{
  "train_examples": 145000,
  "encoder_norm_position": "pre",
  "epochs": 8.1
}
Rows from block 4 of the fusion encoder of a small image-text matching model, named by matrix and row number. Rows with one number belong to one neuron. Each number is 128 + 32 x the weight over its row's rms, rounded and kept within 0 to 255. All counts start at 0. After the name is the row's rms in percent of the matrix's.
After each neuron's rows are labels from the 100 texts, of 14976, where the neuron reaches its highest value: "tokens" is the input token at the peak. Only what is clearly more common there than usual is listed. The data: views of escape-time and Newton fractals. In brackets: how many of the 100.
# fc1: MLP up (fusion_encoder.blocks.4.mlp.fc1.weight, 2304x384), inputs 288-383
# fc2: MLP down (fusion_encoder.blocks.4.mlp.fc2.weight, 384x2304, transposed), outputs 288-383

fc1.253 109 [168 112 120  64 157 104 159 153 122 138 124 199 149  94 131 140 109  85 124  61 161 115 122 171 145 176 137 176 129 109 137 173 125 133 117  33 102  89 132  72  85  94 124 212  68 102  59  99  81 164 124 140 164 175 133  94 130 104 115  96  49 130 106 139 141 123  63 165 106  87 154 157  86 189 153 103  83 135  67 142 124 149  95  70  89 118 151 132 112 152 104  99  80  86 111 144]
fc2.253 104 [141  83  94 129 159 161 151  72 100  80 131 140 109 152 120  88  99 141 152 153 174 141  99 102 112 113 104 121 131 134 115 129 116 117 137 174 104 140 130 195 124 162 124  89 179 108 155 155 130 144 132  63 135 101  97 118  86 162 143 169 145 110 143  71 141 110 127  85 123  88 104 142 168  99 104 128 172 192 118 115 142 138  99  87 159 124 104 134 163 154  37 175  96 192 120 122]
tokens: "burning" (82); "grey" (18)

fc1.46 100 [140 133 147  67 101  91 109 172  86 110 164  95 158 110 101 110 143 109 174  89 125 156  99 172 121 143 159 113 165 141 125 113 116  78 141 150 102  88 102 111 154  53 148 160 182 192 180 119  78 110  87 108 129 133 113 100 126 157 156  92 123 141  98 181 139 131 178 121 112 106 158 126 124 107 156 123 146 113 111 173 169 162 104 125 130 116 179 107 164 126  85 112 164 111 145 114]
fc2.46 060 [157  72 152 127 152 198  64 137 130 125 156 152 128 150  97 152 173 131 145 197  96 166 177 121 147  95 166 112 103 132 108 131  88  97 126  87 158 147 109 120 140 108 123 134 126 121 118  73 150  93 173 126 178 155 142 131  97 105 138 121 156 135 131 116 154  81  61 108  86 158 136 156 108 132  94 118  72 167  85 128  72 137 166  91 163 125 113 108  88 130 177  95 140 125  96 142]
tokens: "burning" (67); "mandelbrot" (23); "tricorn" (10)

fc1.43 104 [136 145 113 122 158  93  87 155 127  90 139 114 136 113 121 125 102 129 149 162 122  74  80 191 152 176 149  53 119 151 114 113  92  98  98 128  57 150 109  81 133 112  75 143 160 126 110 180 105 173  66 144 211 109 155 125 121 135 155 151  94  88 166  47 160 118 163 190 140 142  85  94 102 145 138 101 122 110 133 107  46 132 115 126 122 150 118 117 113 164 107 121 124 144  70 134]
fc2.43 064 [126 112 127  91 141 152 152  79 117 132 165 134  93 132 116  92 114 155 139  71 113 136 137  81 114 117 154 200  97 161 113  95 131 131 108 142 156  76  90 142 128 157 170  81  71 127 173 127 147 141  87  56  88 136 139 113 131 125 108 104 110 169 159 186 139 141 160  99 162 105 176 122 128  80 139  80  80 134 155 135 123 190 171 141 104 144 109 151 164  82 112 138 104  89 143 136]
tokens: "<end>" (50); "burning" (17); "of" (10)

fc1.173 105 [160 123 119 193  84 167  56 108 114 105 129 130 108 137 106 180 107 169  46  82 104 108 118 151 138 193 106  94 129 166 120 100 145 144 218 175 150  56  94 128 116 136 183  94 153 123 102 132 116 120  63 120 148 148 106 154 138 112 149 131 121 120 105 134 156 103  95 175  60 116 114 102  62 124  86 102 131 140 160 164  81 179  86  96 147 116 145 169  77 153 125 153 190 154 108 156]
fc2.173 150 [ 87 131 119 133 133 176 158 126 125 148 107  82  76 124 102  63 122 119 135 145 156 132 119 145 126  73 131 169 112 172  71 136 148 136 132 117  78 143  97 137 176 177 159 107  97  84 147 158  97 147 110 135 110 132 181  71 132 133 111 157 127 110  99 186 180 120 155  91 146 184 111 140 150 168 127 138 100 116 172 120 162  92 143 162 128 136  81 115 124 123  72 129  76  96 161 152]
tokens: "<end>" (75)

fc1.767 101 [111 107 148 121 109  90 118 119 126  93 129 148 130  92 180 128 127 122 148 116 115 108 117 117 151  72  53 139 128 138 136 176  98 113 150  95 131 142 148 150 151  90 110 127 142 178 132 117  74  89 107 144 135 161 161  98 125 188 141 139 130 138 122 147 188  98 160 112 106  93 122 132  96 110 113 101 137 145 135  85 139 120 186  69 129 108 140 137 171 146 148 147  88  97 183  78]
fc2.767 056 [102  72  94 116  76 124 113 160 132 117 151 107 176 121 177 161 156 136 148 124 134 103 166 108 177 107 197 157 137 125 163 128 118 152 131 122 112  91 155 165 115  95 114  77 166 102 128 128 150 135 136 137 130 155 145 144 100 115 142 118 143 150 121 157 123 146 208 196 120 107 177  60 149 181 151 112 140 137 174 106 172 120 107 153 205 109 157 127 165 110 140 161 130  83  70 172]
tokens: "burning" (100)

fc1.586 081 [ 78 129 179 134 129 193 121 175  99 116  96 151 124 122 102 123  75  92 117 139 127 166 141 137  54  83  92 140 130 145 138 130 151  86 115 118 115 106 148 159  48 153  92 157  75  95 135 135 154 117 117 117  85 174 150 121 112 190  99 161  98 146  85 121 143 120  97 160  91 195 115 158 130  91 127 121 132 162 154 145 196 142  45  65 133 155  95 188 110 177 141 183 159 149 133 110]
fc2.586 095 [155  91  75 115 133  65 102 106 168 152 108  65 168 135 138 222 143 148 162 148 101 120  81 168 115  87 171 118 140  75  81 120 133 189  83 153 160 146 151  94 154 143 167 157 121 138 122 149 141 127 127  56 178 114 162 188 155  89 117 115 149 102 187 160 121  64 111 123  96 135 146  97 131 134 133 168 132 133  85 162 122 114 153  73 114 137 108  61 133  77 123 143 117  99  73 136]
tokens: "burning" (95)

fc1.93 081 [167 130 168 137 113  99 160 137 130 157 118 160 114 176 102 106 150 139 190 172 202 109 129 162  92 133 104 107 118 132 128 195  99 155 128 133 105  81 129 186 118 163 100 136 152 137 141 136 132 112 149 133 166 117 125  95 108 100 132 172  75 151 184 148 147 140 143 140  90 113 154  78 142 149 155  68 159 162 128 101 137 124  92 142  62 139 114 113 115 137 191 105 104 166 119  77]
fc2.93 055 [129 141  72 123 108 134  98 155  44 120 155 150 173  77 111 147 199 140 136 146 119 130 103 127 148  80 156 143 143 116 125 118 116 108 114 106 104 190 105 101  86 125  93 135 153 134 113 122 129 142 114  73 131 136 124 134  79 126 125 192 151  46 154 139 106 152  93  80 171 104 171 145 156 115 136 174 134  87 123  69 118 128 162 109 118 136 128 147  94 102 183 131 176 111 122  78]
tokens: "<end>" (41)